config.toml
arch = "unet"
model = "segmentation model"
image_size = 48
weight_standardization = false
block = "plain"
optimizer = "adamw"
lr = 0.0044
batch_size = 128
Rows from block 3 of a small segmentation model, named by matrix and row number. Each number is 128 + 32 x the weight over its row's rms, rounded and kept within 0 to 255. All counts start at 0. After the name is the row's rms in percent of the matrix's.
After each channel's rows are labels from the 100 images, of 14976, where the channel reaches its highest value: "top examples" is what is common among them. Only what is clearly more common there than usual is listed. The data: simulated telescope pictures of galaxies.
# conv: 3x3 conv (model.mid.1.conv.weight, 192x192x3x3, each kernel summed), inputs 0-191

conv.51 148 [ 94 155 104 112 137 127 176 111  99 109 115 125  97  87 115 158  87  78 148  83  92 125 128  86 134 105 118 136 115  98 104 114 108 117  74 101  77 119 100  72  90 110  93 112 133  96  95 105 103 121  79 116 122 115 141 152 129  82 140  99 116 133  84  89 122 144 114  94 139 114  93 114 102  86  71  80 119 131  97 150  79  90 119 112 145  98 134  75  85  86 104 116  90 100 124 112 138 132  85  90 103 147  77  89  90  97  91  93  78 107 145 129  90  84  89  83 119  67 109 115  85 183 124 108  78 128 126  90  84 132 103 123 132 123 139 157  70  83  72  66  77 111  98 115  96  87  95  63  75 138 124  87 125  84 102  88  75  99 140  69 127 116  96 127  98  89 103  83  92  78 115 113  72  84 120  94  84  78  79 133  68  88 143  75  83 127 117 122  95  93 138  96]
top examples: merging pair

conv.94 139 [109 134 110 122 148  91 164 133 124 124 119  87 124 111 154 133 120 100 111 108  95 135 123 118 152 142 123  97 107 152 103 118 134 110  60 106  84 100  90  83  97 155  90 163  99 118  79 156 108 140 126 123 135 130 162 112 139  73 151 124 122 116 155 142 120 114 128  83 121 134 115 153 157  67  57  69 128 130 149 135  66  72 141 158 124 109 121  99 106 119 118 154 107  91 123 147 127 152 125 101 121 122  84 102 102 128 157 103  95 148 120 160  87  76 120  86 123  67 138 165  83  80 122 105 117  89  65  90  77 130 104  79 115 144 112 140  73  65  77  62  78 127 144 152 110  72 129  70 101 137 158  77 112 145 120  73  85 125 183  72 149 161  91 187 110 151 191  71 122 105 188 184  62  85 144 207 102  95  83 135  76 102 144  75  80  97 124 140 132 120 110 129]
top examples: merging pair

conv.191 066 [142  67 146 148  89 141 127 108 126 130 122 161  65  50  71 180 126  85 156 104 109 116 153  48 157  60 152 157 121 112 100 131 166 169 112 113 121 190 118 125 122 152 125 139 105 145 148 139  93 127  51  92 129 107 110 189 134 118  95  69 132 109 130 138  77 121 132 148 116 158 143 133 101 167 124  99 186 103 124 118 106 103 159 102 205 115 126 124  65 124 149 140  82 118 114 171  96 154  66 152 112 111  89 104  67 116 128 125  42  74 111 157 109 109  93 108 131 118 115  65 126 163  87 121 105 116 146 107 118 124 123 176 153 134 186 121 148  96 142 138 129  98 115 105 188 205 122 121 113 109  65 143 135  93 130 164 123 190 113 133 134 149 106 101  48 137 123  94 151 110 129 110 123 132 160  61 107 114 101 166 135 133 150  74 123 141  66 115  89 148 132 176]
top examples: bright star with spikes; star cluster; edge-on disc

conv.102 067 [102 159 106 117 147 123 110 125 146 128 131  57 114  95 142 168 164 143 127 113 203 137 221  93 104  90 140 153 113 141  99 133 143 117 109  99  90 163 108 104 110 130 120 132 154 154 204 138  94 117  83 175 111 129  62  97 118 151  94  89 126 106 176 106 168 115 165 138 120 165 135 118 117 157 133  88 106 145 124 156 100  87 101 104 177 115 126 115 109 149 141  82  95 120 137 134 164 199 129 128 104 178 144 100 113 118 166 112 107 127 160 219  91 135 173  67 118 104 123 146 132  98  89  84  99 133 241 147 132 139 100 118  78 126 131 131 143  90 147 123 112 156 143 104 167 152 241 134  86  88  47 160 116 156 125 169  89 108  89 157  95  93 123  64  99 117  76 162 142 158 109 106 129 137  85 156 139  96 108  86 113 106  78  96 115 115 122 102 119 129 116 113]
top examples: star cluster; bright star with spikes

conv.15 066 [110 135 112 128  71  94 109  80 107 114 161 113 156 147 182  79 128 137 128 116 144  97 155 146 139  96 141 119 141  88 131 129 141  19 103 116 127  94 147 132 139  78 188  94 135 157  98 130 132 154 105 122 166 157 137 104 212 116 124 129  94 103 134 123 110 120  72 112  80  34  73 135  87 106 114 132 108 170 118 103 130 134  90  99 104 148 107 132 124 152 154  79 179 149 119  92 151  70 128 109 129 159 137 127 132 135 136 106 138 171 155  96 125 111 189  87 166 107 186 180 139 149  59 120 119  97 128 139 122 185 119 133 168 109 131 196 120 128 121 128 103 167 157  93 107  96  84  99  98  87  12 141  66 100 122  75 124 123 110 102  83 115 137  66 122 159  74  93 114 157 100 112 116 119 147 108 141 118 121 129 126 149 151 140 143  89 146  68 113 128 218 152]
top examples: star cluster; small

conv.35 083 [116 117  99  97 128 118  12 158 120  71 112 151 141 111 101 173  94 117 223 128 117 129 171 131 149 123 177 136 117 121 138 121 118 104 105 117 111 162  94 105  97 201 172 186 115 169 179 181 115 107 123 151 117 106 124 175  91 104  98 135 124 135  43  71 146 180 107 118 170 117 179 116  94 129 132 117 128 172 128 103 112 105 136  58 163 100  93 114 144 180  96 150 190 101  93 215 139 145 114 131  95 142 106 101 106  94  90 104 128 112 124 192 119 145 113 103 167 111 110 118 113 157 107 113  79 134 151  98  98  99 104 109 149 147 173 153 121 120 123 109  88  91  96 115  95  91  97 107 117 124  81 173 163  62  53 121 111 108 128 142 139  65  93  76  96 136 145 122 146 148 157 117 115 118 100 133 133 109 117 122 107 127 123 117 135 172 143 127 157 114 224 128]
top examples: many-armed spiral; tilted; winding: anticlockwise outward; winding: clockwise outward

conv.103 086 [124 164 117 135 158 132 112 147 122 129 166 151 101 101 127 210 133 114 202 104 139 135 192 103 136 104 186 146 113 144 137 155 117 129 122 127 141 130 129 118 130 189 150 177 144 131  98 179 150 139  97 178 153 145 141 222 135 128 132 114 134 232 107  97 155 175 105 101 188 113 161  85 102 131 119 134 181 149 131 146 131 128 193 105 225 128 107 124 100 115 125 184 113 122 147 192 204 144  97 104 126 200 144 117 118 131 136 142  83 130 113 210 139  85  93 121 114 116 151 140 126 106 189 132 117 120 103 134 132 133 133 110 155 114 208 162 120 137 117 125 122 141 159 189 130 100  81 114 110 199 222 146 190  99 130 118 129 157 142 128 198 119 122 157 147 131 118 100 120 128 118 116 113 117 162 136 138 130 128 191 107 114 133 128 104 162 135 198 146 126 150 139]
top examples: noisy; flattened elliptical; round elliptical

conv.57 098 [117 114 172 130  79 113 151  51 131  46 156 129  96  86 101 138 113  64 156 109 118  94 123  84 160 100 141 114 126   2 135 128 108 172 124 122 111 124 125 113 125 127 133 125 118 140 150 104 133 144  64  82 112 152 170 146 127 180 111  92 110  93 106  95 105 101 127 140  98 104  77 192  60 101 117 110 150 141 122 127 113 116 120  66 156 115 133 117  72  92 122 122 120 119  78 120 118 142  73  95 111 114 118  83  80  94 126 118  69  69  86 141 113  84  81 106 120 114 114 153 136 166 115 142 108 116  89 155 143 165 149 147 120  87 175 107 133 138 146 136 138 135 143 104 126 121 105 107 105 125  99 115 109  58  94 124  90 153 107 118 120  66 112 139  86 110 104  61 137  76  84  65 113  87 161 105 101 115 103 141 159 131 153 117 141 171  56 128  16 127 162 143]
top examples: noisy; many stars; edge-on disc; ring galaxy

conv.147 083 [120 138  89 142 147  87  52  78 146 154 149 132 157 148 113 129 114 111 138 119 115 154 108 152 136 120 157 142 131  95 102 119  95  41 123 121 115 126 114 133 120 173 112 196 113 117 141 190 112 131 126 129 121 133  88 145 133 118 102 128  70 160  71 102  50 152  95 129 139  93 152  64 114 118 114 111 200 140 113 116 103 106 183 128 124 123  55 133 120  62 109 180 156 113  70 159 124 127 124 129 111 141 109 112 118 141 115  96 114 139 119 117 102  97 147  98 130 112 124 138 143  86 129 114 107  85  61 111 127 141 111 176 168 101 143 156 129 120 118 124 131 125 120 146 159 163  62 105 122 164 156  68 126  34  92 118 120 108  56 117 190 161 112 200 123 114  29 114 113 123 207 178 123 114 208  83 124 114 127 195 144 152  83 139 148  94 124 137  94 152 164 150]
top examples: edge-on disc; small

conv.40 173 [ 80 136 104 127 148 107 127 108  92 108 113 102 109 100 112 128  91  67 127  96  97 123 128  98 163 144 136 117 111 109 106 112 109  78  65  95  78 105  87  85  83 154 154 162 126 148 122 158 103 105  98 109 104 126 147 119 113  95 126 102 100 124  74  79 110 106 148  92 120 136 125 116 115  88  63  83 138 141 106 104  80  90 145 118 141 105 111  71  81  90 105 156  90  96  84 144 133 140  94  82 108 131  84  95 102 119 124  92  72  98 115 142  81  74  88  75  98  70 106 133  79 111 120  94  79  83  96  87  77 135  98 115 128 112 144 142  77  81  80  70  86 123 118 128 103 110 110  51  90 122 136 122 119  97 104  64  74 134 108  67 155 131  94 166  97 145  99  71 125 131 178 179  82  72 163 114  95  86  89 151  80  96 149  74  86 114  94 121  96  89 131 107]
top examples: merging pair; noisy

conv.99 097 [128 168 135 139 159 117 129 144 116 121 132 131 103 104 148 183 133 111 195 122 124 129 202 101 141 110 156 141 123 160 134 136 113 174 127 137 124 130 110 118 112 203 138 202 140 112 152 189 137 139  87 149 136 138 154 195 136 123 135 108 111 216 121  87 135 175  95 115 182 107 164  99 112 143 143 117 154 128 144 171 119 121 189 120 201 115 133 112 100 152 111 189 102 108 172 199 203 168 104 106 135 196 131 124 115 128 150 133  84 121 109 245 110 101 106 119  91 121 125 120 133 113 153 130 135 137  86 123 132 112 135  74 131 128 200 158 122 117 123 130 133 126 130 178 120 106  95  98  99 188 230 115 190 139 116 116 116 163 164 143 197 130 110 193 134 140 160 115 148 101 154 149 131 137 174 161 124 130 126 184 110 114 124 110 107 190 135 170 190 138 130 130]
top examples: noisy; round elliptical

conv.37 066 [174 168 147 186  96 146 118 117 162 107 217  53 125 120 114 105 127 135  39 131  98 118 108 113 136 111 145 155 126 141 133 125 102 103 153 117 153 114 147 166 151 105 161 121 149 192 139 144 148 128 111 149 153 138 154 106 150 176 157 119 125 172 113  84 144 156 117 123 147 143 144 148  75 145 174 149  82 143  66  62 151 137  61  60 113 154 104 111 107  92 120 128 112 140 115 115 100 163 126 105 122  48 154 119 121 132 150 141  92  97 136 106 121 121  84 114  77 157 135  64 142 158 122 141 140 194 128 151 178 108 136 116  92 134 112  96 188 182 177 195 194 132 149 132  96 109 102  90  91 167 111 142 146  75 120 171 153 121  73 171 120 108 171  87 127 169  46 104 106 129 115 122 173 154  75  95 167 148 153  73 194 159 157 129 153 145 114 128 109 122 100 140]
top examples: noisy; lensed arc; small; edge-on disc

conv.87 114 [ 79 103 100 106 109 123 152 117  86 131 117  90 108  89 111 127  95  81 147  68  95 130 120  90 150 128 140 115 120  95 107 123 153  94  66  92  90 132  95  78  97 158 143 158 119 102 120 153  93 116 105 107 123 120 127 103 117  66 117 116 119 131 115 128  88 135 133 102 132 111 129 119 117  81  81  83 147 127 171 179  84  84 142 128 138  99 122  87 100  68 118 145 111  95 115 146 108 111  99 102 100 123  73  53  59 118 117  95  99 118 132 173  82  90 114  66 118  70 122 155  81  60 126  98  85 108 121  94  79 165 100 143  99 115 104 146  75  77  72  69  88 135 122 138 115 100 113  63  81 130 140  88 121 117 132 107  92 101 105  76 153 132 102 149  83  97  75  85  89 119 155 162  81  78 186 143  97  91  79 167  69  87 134  87  81 119  99 133  82  77 137 118]
top examples: small; two-armed spiral; tilted; winding: anticlockwise outward

conv.163 066 [139  70 104 142 134 101 106 116  52 147  91  55 134 112 112 116  89  84  79 128 101 180  94 118 119  74 130  84 123 115 117  92 120  76  98  96  94  74 109 119 108 107 162 120 107 159 119 144  73 124  70  69 125 120 152  97 157 122 104  91  88 105 111 135 109 112 126  81 113 120  57 121  41 110 126  96 145 182 112 146  92 117 107  59 115 117  83 118  86 141 122 162 115 116 108 132 116  84 104  83 116 130 104  90 107 128 131  74  71 155  76 135 113  77 130  86 138 116 176 140 164  59 113 104  90  73  92 101 135 146  95  92 140 117 143 125 112 122 136 122 131 174  82 142  74  71  42  81 124 155 114  98 113 115 107 105 118 115 191 154 148  89 120 175  79 134 192 107 112  93 137 113 141 165 119 114  92 111 118 101 112 129 152  53 120 117  83 134  95 121 140 123]
top examples: bright star with spikes

conv.139 095 [160 143 152 122 189 159 154 119 155 113 163  55 153 142 128 145 124 141 109 155 122 115 132 142 140 161 140 179 164 139 162 140 157  89 131 137 128  87 132 144 132 108 107 152 106  94 108 145 150 152 157 114 157 154 113 113 143 154 104 159 180  71 192 205  87  61  45 164  77  58 160 218  85 131 147 139 131 122  79  86 137 151 128  92 161 158 107 150 143 140 157 104 144 154  74 110 120 140 184 145 120 104 137 129 139 114 149 128 158 147 140 103 144 140 118 146 113 160 162 164 147  92  66 146 115  85 177 137 144 181 143 139  82  90 136 139 151 121 146 146 132 124 141  66 138 163 222 147 153  69  54 119 112 193 169 157 131 107  67 160 121 105 145  72 140  89  70 130  97  95 172 178 151 131 155 102 125 129 150 113 131 146 134 140 148  86 114  69  89 144 133 143]
top examples: star cluster; bright star with spikes

conv.6 070 [111 128 119 129  96 133  75 126  94 100 137  65 159 149 134 116 113 102 107 124 124 139 137 156 151  69 112 138 137 118 119 115 109  77  70 115 143  84 173 120 166 113 156 121 123 125  97 166  99 133  65 117 152 131 118 114 167 129  87  80 105 148 110  94 111 110 147 133 123 169  56 128  78 116 108 128 110 108  90  84 129 130  94  99 133 176  65 139 116 100 209 136 135 196  86 145 150  92  78 112 151 143 118 138 135 130 111 115  71 102 151  86 114 101  90  94 116 100 169 177 106 101  84 116  74  72  96 120 102 121 116  77 128 123 116 158 108 103  92 111  83 187 147 170 115  39  78 112  93 130  92 140  53 122 156  90 119 130  67 108 143 140 182 120 136 157   8  75  56 100 122 131 107 124 132  69 115 108 109 144 129 136 149 118 128  78 124 139 156 120 174 134]
top examples: star cluster; bright star with spikes

conv.88 140 [100  98  87 123 160 112 147 140  72 103  94 108 112 103 123 146 109 106 151  95 100 142 128 108 134 118 150  86  86 170  95 109 126 102  70  85  94  74  99  86  99 156 106 162 136 112 107 164  91 122 123 121 111 133 139 118 153  50 146 125 129 124 147 122 115 128 117  82 135 119 139 126 141  71  54  87 133 167 160 154  87  85 145 140 124  93 131  86 107  98 107 148 112  95 122 145 111 120 130 105 103 122  83 100  91 111 128  95 100 104 109 166  95  91  98  79 127  74 119 128  74 115 121  84 103 101 130  89  62 145  87 124 147 140 130 130  58  88  62  56  71 106 110 138  74  48 124  73  85 131 150  93 124 137 102  65  83 116 158  56 142 137  85 178  86 146 148  90  99 139 183 173  71  87 125 133  96  95  84 121  73  92 125  90  81 127 139 134 162  89 163 115]
top examples: many-armed spiral; winding: clockwise outward; tilted; winding: anticlockwise outward

conv.187 070 [133  92  94 148  74 116 101  88 150 157 116  80 147 135 129  62 128 152 104 110 116 132  52 135 132 127 102 109 110 107 141 144  97  71 116 110 143  45 149 119 149  54 127  74 114 121  79  76 142 155 146 100 127 135 134  96 140 126 150 142 111  64 106 119 151  98  83  91  95  82  97  77  95  94 135 141  84 111 121 126 138 136  72 102 119 129  63 153 134  92 146  50 161 141  64  40 114  64 165 115 119  78 120 113 125 123 112 117 147 125 128  36 147 109 103 119 158 130 131 155 157 105  53 113 121 117  50 146 147 147 108 154 130 130  78 109 119 123 113 130 106 135 148  86 110 103  76 110  97  74  29 107  44 114 126 113 134 106 121 137  58  91 136  68 115 117 109 117 122 125 104 111 124 133 131 125 130 123 122  89 112 123 156 126 125  77 124  79 109 135 132 143]
top examples: bright star with spikes; flattened elliptical; round elliptical

conv.157 098 [135 154 125 150 155 156 175 112 105 107 162 125  80  78 115 141 121 119 162  96 104  80  50  76 183 123 151 154 134 102 143 144 157  55 119 143 124  46 120 134 128 141 141 163 123 138 120 142 124 144 109 121 133 138 164 140 126 127 181 120 141  95  90  97  52 109 164 138 124 124 129 255 139 133 136 110 151 185 101  61 116 109 160 148 106 113 100 106  99  63 118 167 116 111  57 138 133 135 100 114 106 102 107 102 111 108 148  74  92 103 131 100 103 106  93 121 127 129 114 125 112  46 150 140 128 137 151 127 118 166 145 115 153 111 134 179 126 129 130 138 150  93 126 143 103  33 210 113 103 143 153  75 128 123  81 101  97 102  53 116 157 151 110 192 152 135  46 100  56 138 176 170 135 135 168 111 133 129 127 120 154 134 137 125 113 132 120 144 106 103 153 147]
top examples: many-armed spiral; winding: anticlockwise outward; tilted; winding: clockwise outward

conv.92 117 [107 136 135 109  97 119  82 137  99 105 135  91 106  92 127 135 105  81 156  73 122 131 128  95 130 136 132 133 104 135 107 144 150 142  55 102  85 137 111  97 109 151 165 147 150 160 149 148 105 132 114 152 136 136 123 117 127  64  82 110 124 129 105  89  79 124 103 129 128 107 120  77 112  84  46  77 150 147 106 157  69  81 148 111 128 129 108  99  96 106 136 138 107 116  84 140 107 162 110  82 111 114  81  55  77 128 148  94  96 145 139 156  87  79 167  81 125  57 144 176  84  99 118 119 109 136 129  93  60 144 116 146 107 142 134 130  55  71  65  42  82 153 153 132 144 136 100 102  89 134 124 106 119 144 134  70 107 161  46  58 147 147 114 125  99 125  51  82 112 160 153 155  66  76 154 118 121  90  94 158  72 105 112  88  86 136 104 126 103 106 116 147]
top examples: lensed arc; small

conv.12 086 [122 135 110  94  90 145 144  96  98  82 135  79 139 137 163 163 143 140 116 121 141 126 157 141 105  95 106 125 145 113 134 138 139 119 115 120 125  81 144 127 136  54 123  69 123 102  92  89 133 139  87 177 138 147 125 108 148 133 132 114 124  79 126  68 119  99 183 108  77 164   0 137 113 119 104 136  77  98 113 109 120 133 121 132 105 145 137 138 121  64 141 118 116 148 104  74 156 132 113 115 135 155 137 127 126 144 113 131  97 143 152  67 116  89 126 128 112 109 161 135 102 101  98 126  98  67  64 132 115  36 120   0  85 107  96 148 131 117 125 125 123 154 146 115 120  73 103 106 107 104 103 113  74 132 137 126 143 117  57 100 114 105 138 123 138 119  21  83  72 104  66  94 111  77 106 111 119 103 107 110 132 150 112 133 149 117 141 117 149 119  89 141]
top examples: bright star with spikes; round elliptical; flattened elliptical

conv.21 080 [135 120 116 128  81 134 209 125 136 136 148 151 107  94 138 116 132 123 165  96 145 190 185  93 125  78 105 111 130 121 128 123 132 153 142 121 115 166 139 127 137 104 131 122 143 145 136 118 115 147  80 115 127 128 104 117 156 158 130  82 108  90 158 161 143 125 255 119 113 255  46 142 125 142 138 119 132 155 147 162 123 117 137 124 170 162 155 128 108 128 155  74 115 151 177 115 151  94 114 117 121 168 125  96  94 139 124 109 101 152 150  95 112 114 165  95 130 123 126 145 159 173  40 123 123 146 124 133 165 111 131  82 132 122 163 173 165 114 158 153 160 143 135  59 165 191 182 117 102  69   8 147  93 135 174 155 132 188 139 143  85 137 150  78 109 160 119 132  80 131 121 117 121 123 105 128 127 116 114 159 150 134 116 129 145 149 117  52 123 145 141 144]
top examples: star cluster; noisy

conv.86 126 [ 93 121 100 107 121 117 141 110  65  91  87  85  98  85 112 135  94  98 173  74  90 123 125  88 152 124 152 114 110 132 106 103 142 132  74 102  95 112  97  87 105 160  95 172 130 113 114 156  85 107 107 134 100 113 136 100 126  67 151 125  86 111 113 104 106 133 128  80 124 141 104 137 160  84  83  88 137 144 166 162  88  86 156 163 120 100 141  93 104 105 107 159 109  97 140 148 118 129 114 106  91 134  77  67  72 101 107  81  99 135 118 171  86  96 121  75 129  78 104 128  80 104 127  95  91 109 122  88  83 124  92  98 145 131 104 177  80  82  78  75  82 100 115 151  88  53  96  87  74 135 139  98 108  81 110  66  83  94 131  77 156 152  92 161  99 135 118  88  93 123 182 186  82  97 164 139 100  95  84 135  69  91 141  87  81 125 140 151 127  68 165 112]
top examples: merging pair

conv.96 064 [132 123 103 157 162 120  98 131 127 166 161 170 127 122 123 178 137 116 193 110 147 165 192 125 139  97 194 111 113 138 135 146 111 113 121 130 152  68 138 121 140 184 130 170 127 133  76 180 151 141 109 157 126 149 150 197 146 116 122 118 130 225 119  95 145 153 104  93 184 115 162  77 104 112 115 140 206 138 119 116 135 128 198 104 178 126  86 130 100  90 129 185 109 129  86 173 186 144 118 111 142 189 144 130 128 151 132 143  82 144  92 163 164  72 105 131 101 124 153 154 126  95 173 149 118  89  72 149 129 146 143 142 188 110 175 126 111 142 108 127 111 151 159 188 158  99  65 127 123 198 231 145 176 104 151 111 133 145 102 119 207 136 124 179 149 127 106  81 120 124 129 147 104  93 190 128 134 137 122 196 107 115 148 138 103 138 130 184 153 122 143 141]
top examples: small; flattened elliptical; round elliptical

conv.36 065 [147 162 148 132 141 153  83  97 111 143 131 151 151 148 110 200 124 136 138 131 138 148  75 146 118  97 142 170 141 107 139 152 148  98 166 158 171 123 163 154 158 105  95 102 126  94 105  80 135 140 112 158 154 140 104 214 123 153  85 117 174 155 102 144 150 144  91 148 148  71 109 131 134 134 155 160 206 105 127 161 166 158 211 143 148 134   5 148 126 106 148  92 123 150 112  92 124 151 123 149 140 141 150 143 151 147 116 158 143 115 128  61 178 118  75 172 150 176 120 135 161 118 108 168 136 146 189 170 170  85 162  70 134 145 109 150 151 165 147 171 135 141 131 102 116  72 140 163 179 108 135 127 139 126 123 174 150 145 124 143 188 153 138 173 161  96  99 134 143 138 140 150 161 143 196 156 168 183 152 242 172 156 104 177 157 112 118 113  91 151 128 157]
top examples: bright star with spikes; ring galaxy; irregular

conv.5 086 [108 104 106 120  80 126 111 127 111 105 125  91 141 142 148  93 116 147 116 114 135  96 121 148 129 119 125 128 138 125 137 125 117  72 102 135 139  74 171 129 161  66 177 100 151 154 106 154 127 119 123 146 135 122 118 117 146 124 111 114  93  61  88  89 110  57 108  80  71 112  16 109 111 114 129 138 111 119 104  79 132 147 103 110 139 181  88 146 154 145 190 108 166 190  81  89 149  70 138 110 126 129 133 123 136 130 105 106 129 125 144  50 129 111 127 116 144 111 153 171 114 125  53 137  87  64  82 127 113 111 131  85 143 126 111 162 131 130 121 130 109 176 163 136 100  75  40 109  79  80  18 129   0  99 119  73 130 110  81 116 100 130 174 116 134 156  64  91 139 138 122 133 117 122 122  97 124 111 121 105 125 143 124 127 140  93 156  88 171 117 157 126]
top examples: star cluster; bright star with spikes